config.yaml
model: "sound classifier"
dataset: "short pieces for a synthesised band: melody, chords, bass and drums"
train_examples: 26041
gain_aug_db: 6
time_shift_ms: 100
n_mels: 80
hop_length: 160
input: "mfcc"
spec_augment: true
win_length: 512
targets: ["key"]
num_classes: 24
arch: "transformer"
norm: "rmsnorm"
norm_position: "pre"
activation: "gelu"
mlp_ratio: 4
head_dim: 64
fused_qkv: false
bias: "all"
qk_norm: false
parallel_block: false
inner_norm: false
moe: "top_k"
drop_path: 0.1
kv_group_size: 2
num_experts: 4
moe_every: 2
expert_mlp_ratio: 1
experts_per_token: 2
shared_expert: false
subsampling: 4
layers: 14
width: 128
positions: "learned"
pooling: "mean"
loss: "cross_entropy"
residual_init: "none"
optimizer: "soap"
beta2: 0.95
lr: 0.0046
beta1: 0.9
shampoo_beta: 0.95
eps: 1e-08
precondition_frequency: 50
max_precond_dim: 512
one_sided: false
adamw_lr_other_params: 0.0015
adaptive_grad_clip: 0.05
steps: 4600
batch_size: 512
epochs: 90.4
lr_schedule: "cosine_restarts"
final_lr_fraction: 0.1
warmup_steps: 90
weight_decay: 0.3
adamw_weight_decay_other_params: 0.01
Rows from block 9 of a small sound classifier, named by matrix and row number. Rows with one number within an expert belong to one neuron, the router's apart. Each number is 200 + 30 x the weight over its row's rms, rounded and kept within 0 to 999. All counts start at 0.
Before each expert's rows are labels from the 100 clips, of 14848, where the router gives the expert most weight on average: "responds to" is what is common among them. Only what is clearly more common there than usual is listed. The data: short pieces for a synthesised band: melody, chords, bass and drums.
# router: router (model.blocks.9.mlp.router.weight, 4x128, trained with AdamW), inputs 0-127
# up: expert up (model.blocks.9.mlp.up, 4x128x128), inputs 0-127
# down: expert down (model.blocks.9.mlp.down, 4x128x128, transposed), outputs 0-127

# expert 3
responds to: key: F# minor; key: B minor
router.3,179,234,204,244,204,293,230,178,187,175,198,198,205,244,154,208,226,203,209,224,261,201,137,193,240,207,252,173,171,243,196,207,198,247,196,131,192,223,184,167,136,203,200,256,223,218,245,225,206,170,221,227,195,196,202,213,164,172,154,206,207,254,210,210,172,188,197,208,216,245,190,154,179,222,197,209,185,160,178,197,179,185,189,187,208,248,178,175,160,172,228,192,224,233,230,240,208,130,233,201,229,161,173,215,227,213,217,207,212,252,228,213,158,169,192,242,198,225,177,180,201,140,221,213,224,177,160,148
up.8,197,202,165,166,208,264,198,199,187,185,216,183,213,179,164,183,212,183,133,179,185,192,235,216,166,196,180,232,244,251,171,187,177,153,193,185,215,216,157,149,197,255,201,219,207,137,195,128,117,194,168,134,212,184,214,178,164,180,229,190,224,201,182,143,222,135,194,237,187,120,187,244,230,208,182,178,186,171,206,189,211,241,175,202,215,183,194,217,130,190,175,162,208,221,183,242,233,190,204,228,203,219,240,179,199,191,229,194,167,224,209,187,193,208,208,171,199,187,159,213,230,174,165,129,202,190,197,187
down.8,202,192,166,234,161,209,218,186,214,258,239,229,205,210,187,202,147,181,164,261,223,219,205,236,164,245,209,145,132,194,188,209,241,187,224,181,233,185,182,221,214,204,201,176,177,177,161,250,245,217,213,239,211,225,276,231,266,180,191,209,197,188,220,204,206,236,207,162,204,240,223,214,223,178,255,199,199,204,222,177,235,165,219,177,152,195,184,164,229,255,239,200,224,172,207,227,147,205,167,198,205,135,235,209,177,164,222,220,266,176,187,191,181,147,196,170,236,156,184,204,225,186,180,251,179,211,226,193
up.9,195,180,220,175,182,146,190,222,217,240,227,243,208,205,194,220,191,212,184,194,249,222,185,200,178,224,213,135,147,262,171,204,175,249,133,187,244,202,200,168,219,185,195,170,187,213,190,189,192,210,236,170,233,135,187,221,189,165,278,144,240,220,183,181,228,224,186,253,156,196,213,217,196,177,162,198,233,202,242,197,241,217,181,192,173,149,232,202,243,227,215,155,156,218,198,152,177,180,165,208,228,217,181,167,184,222,250,199,149,173,229,153,175,182,203,139,184,194,190,214,240,244,168,182,220,162,199,209
down.9,206,138,186,242,226,205,201,220,160,173,206,195,182,233,215,200,181,206,206,190,156,194,153,175,122,195,170,192,193,190,241,216,166,239,236,169,190,193,210,255,201,190,179,192,174,219,243,216,164,210,170,142,237,177,211,165,200,199,183,219,155,186,261,232,230,173,203,140,224,237,194,238,267,196,242,145,181,163,225,181,201,214,179,258,227,181,214,194,182,216,222,119,209,237,233,182,164,217,137,172,178,186,224,245,172,164,184,224,205,186,190,213,204,182,229,249,225,197,215,199,213,231,178,163,155,224,186,166

# expert 2
responds to: key: D# major
router.2,192,132,172,215,240,193,227,118,194,251,230,193,206,158,229,220,201,156,220,200,210,244,184,124,197,151,181,246,171,191,223,196,278,194,192,196,213,206,164,250,200,217,227,224,197,221,232,186,220,211,204,224,234,151,279,186,222,192,187,188,185,201,164,223,181,227,206,162,189,193,194,227,212,195,177,227,186,196,248,235,178,167,176,231,175,191,216,203,254,179,155,216,155,131,176,202,173,200,163,221,249,195,150,200,181,230,213,183,146,182,220,227,267,218,183,203,180,230,248,187,175,189,193,186,198,218,215,210
up.8,191,227,162,155,231,244,244,206,207,182,272,243,174,186,130,184,251,193,181,185,206,150,233,239,239,183,183,191,189,224,137,201,206,198,112,205,213,236,170,148,209,184,209,181,212,206,151,169,234,237,171,205,250,176,170,193,191,224,215,180,175,220,240,172,216,221,206,218,189,128,171,212,177,164,166,206,175,204,199,203,226,220,201,201,257,217,196,172,191,183,149,182,181,204,220,244,198,248,168,156,191,188,220,192,198,230,202,220,192,171,193,202,227,228,155,134,220,247,163,195,231,226,202,185,214,215,189,255
down.8,184,183,184,197,136,204,181,205,200,222,145,193,203,191,252,224,229,233,203,194,162,214,188,171,172,228,177,205,206,222,183,242,230,230,224,186,185,134,194,192,226,175,184,203,144,185,201,169,213,187,235,161,206,168,243,239,175,145,252,218,173,174,234,169,208,255,226,162,179,212,233,145,203,189,258,220,233,200,239,227,249,187,219,170,209,190,175,190,235,180,214,234,147,280,196,226,221,179,198,202,256,208,206,245,213,180,194,181,189,166,141,223,226,141,243,228,176,198,213,197,179,272,154,203,203,208,215,207
up.9,225,221,148,173,196,235,252,204,248,241,203,175,178,217,200,172,188,189,260,170,215,226,175,172,160,208,177,203,159,221,174,215,218,218,191,206,179,187,168,219,177,196,157,209,172,206,153,163,170,216,201,196,190,246,172,136,250,203,247,182,169,254,171,178,135,212,232,195,194,206,216,209,136,213,187,207,183,303,198,257,158,219,195,236,231,167,137,152,220,245,230,196,195,210,193,267,213,256,194,182,176,176,207,177,161,169,180,191,215,223,217,171,213,164,188,181,166,216,168,199,202,189,213,171,200,214,206,194
down.9,143,176,250,221,154,186,153,226,170,177,209,159,176,164,190,216,220,204,227,246,176,160,211,171,210,214,216,199,286,190,181,219,211,178,188,211,235,212,185,135,140,218,206,201,184,205,193,200,219,228,224,179,250,118,181,237,178,199,192,177,169,176,235,220,227,179,163,261,211,249,134,191,167,194,195,230,211,158,228,230,163,174,165,211,251,205,245,215,239,172,209,201,197,175,180,184,201,189,216,188,207,213,204,256,227,237,212,143,209,220,174,226,152,218,174,188,176,154,216,150,236,197,209,192,174,201,165,188

# expert 1
responds to: key: F major
router.1,215,197,185,191,180,185,187,231,194,193,228,190,165,214,292,228,187,190,209,191,167,183,213,170,226,205,191,194,156,239,198,225,194,210,229,212,227,217,171,206,194,224,234,214,155,192,153,115,233,187,242,181,226,157,201,238,160,150,193,200,274,186,141,218,167,153,178,146,181,230,270,185,207,182,221,239,195,216,186,249,213,161,202,181,184,204,269,201,149,157,205,222,154,167,184,175,189,220,212,204,209,207,163,180,215,220,190,159,205,237,132,174,236,214,188,204,205,240,250,201,188,184,183,216,146,215,206,190
up.8,232,224,196,182,201,190,181,165,161,185,175,284,210,187,174,210,165,174,175,166,189,220,198,248,197,191,264,163,186,138,159,213,188,239,215,220,204,187,226,209,155,229,172,195,199,195,209,198,273,214,211,232,205,191,247,180,241,210,140,236,196,225,187,240,229,200,203,205,219,236,158,163,190,171,214,222,158,167,186,227,225,167,177,164,267,141,184,174,229,205,258,167,218,179,163,169,202,242,197,243,155,190,178,241,166,215,164,193,245,177,195,196,145,226,147,208,215,224,221,198,207,195,230,202,251,224,221,219
down.8,176,217,209,229,199,236,253,190,228,206,171,182,207,244,195,155,244,166,208,237,203,229,143,216,253,206,205,256,197,239,203,171,199,169,161,198,162,199,214,193,241,175,282,205,185,189,185,197,206,197,218,198,217,225,139,216,183,182,213,150,190,184,226,167,195,208,215,219,174,212,205,153,249,214,241,226,249,238,230,183,165,233,206,213,141,194,187,228,235,233,137,162,232,235,222,201,177,283,179,167,267,160,196,188,176,239,206,174,196,210,152,161,228,187,184,193,173,196,209,218,214,238,200,179,249,241,188,208
up.9,232,209,200,171,201,134,166,175,129,218,190,216,239,215,187,182,191,173,225,206,210,171,192,171,144,135,210,200,229,213,141,235,160,191,145,212,238,175,249,251,212,191,192,165,228,196,233,221,241,200,183,168,193,229,190,199,191,181,266,227,201,226,203,226,201,187,180,139,203,152,189,185,243,171,197,175,203,221,206,163,226,208,196,176,276,220,272,198,190,144,187,204,207,219,214,198,185,201,184,156,199,214,209,224,241,196,177,207,236,176,192,118,170,162,206,202,177,228,205,211,218,170,219,189,185,247,270,205
down.9,185,225,213,234,222,222,206,198,213,171,236,234,181,159,184,174,202,188,207,188,192,261,173,223,217,202,216,204,177,133,229,211,193,205,231,185,195,180,176,172,217,209,189,179,158,216,181,139,199,150,200,201,222,260,183,134,213,196,187,135,210,150,231,216,174,220,202,217,253,267,199,209,233,251,161,214,149,208,230,183,141,207,203,224,129,183,203,220,258,216,204,255,180,195,267,150,221,207,195,219,218,217,182,218,174,169,207,155,204,236,196,235,194,191,254,236,191,180,220,212,166,216,188,218,139,158,195,220

# expert 0
responds to: key: C major; key: E major
router.0,185,165,228,186,231,206,197,155,236,191,192,205,253,194,200,230,259,190,222,215,218,226,209,179,237,177,218,192,183,213,241,261,238,190,190,155,170,197,188,162,175,180,235,224,228,235,228,202,193,208,208,195,176,198,188,219,213,218,172,192,248,172,183,219,159,184,247,193,100,229,241,187,203,179,172,228,201,210,215,238,168,172,163,182,221,205,246,204,172,218,171,157,184,155,173,205,173,137,203,184,140,187,175,190,264,196,174,217,213,196,171,218,274,212,177,177,190,180,270,160,198,172,188,239,148,254,227,207
up.0,229,287,227,192,184,213,239,221,187,242,192,225,212,185,229,231,199,191,181,230,195,186,227,199,247,245,151,231,222,204,243,214,238,215,195,186,195,159,186,218,239,168,188,190,137,148,195,164,235,187,203,181,216,207,195,153,226,213,224,266,186,200,239,195,181,253,210,230,183,174,168,194,171,191,216,237,134,232,128,218,200,214,227,230,226,169,165,233,225,208,171,172,187,201,213,199,226,230,113,234,229,209,212,143,204,194,202,211,183,228,178,244,172,222,181,207,201,185,218,217,292,197,223,231,220,214,184,204
down.0,157,213,187,211,237,172,253,196,222,186,191,196,225,201,176,222,199,212,200,163,184,114,211,201,199,178,239,163,246,147,168,167,145,214,227,212,136,197,233,205,175,166,263,207,218,216,180,172,181,211,221,233,182,212,182,234,231,194,153,110,196,172,172,252,215,168,173,254,225,195,193,221,194,209,222,196,223,171,233,190,187,194,173,201,190,202,171,189,191,225,231,225,215,221,186,194,196,150,203,154,182,218,177,264,203,204,198,198,232,205,235,125,247,219,195,195,158,227,198,162,140,170,228,135,208,228,198,185
up.1,214,197,164,210,227,236,173,124,147,223,214,203,206,151,203,178,170,208,191,189,228,218,230,217,226,227,187,174,185,199,223,158,227,235,207,214,231,215,244,217,148,182,198,148,217,199,207,210,190,258,215,211,235,168,172,185,274,205,217,277,215,174,200,275,206,184,228,225,237,187,228,209,223,256,180,175,198,193,184,218,164,181,154,229,179,223,173,162,193,251,234,146,187,215,228,229,166,231,189,244,211,263,171,212,196,206,157,194,229,181,202,177,209,196,171,192,216,230,128,201,217,224,145,156,186,208,223,172
down.1,165,190,204,183,167,175,200,230,176,194,188,142,219,240,182,238,237,230,193,221,243,178,236,182,229,152,177,216,271,161,247,240,168,200,225,203,185,205,192,192,208,233,232,223,177,205,225,230,189,249,176,213,188,276,215,166,175,264,227,189,158,194,204,208,248,154,151,217,189,230,181,175,202,168,219,185,213,220,229,169,229,192,238,195,219,183,254,221,192,161,173,279,139,174,185,207,201,208,262,171,198,185,200,181,174,195,195,224,179,232,185,178,181,222,283,191,181,186,241,203,224,192,196,173,173,147,172,211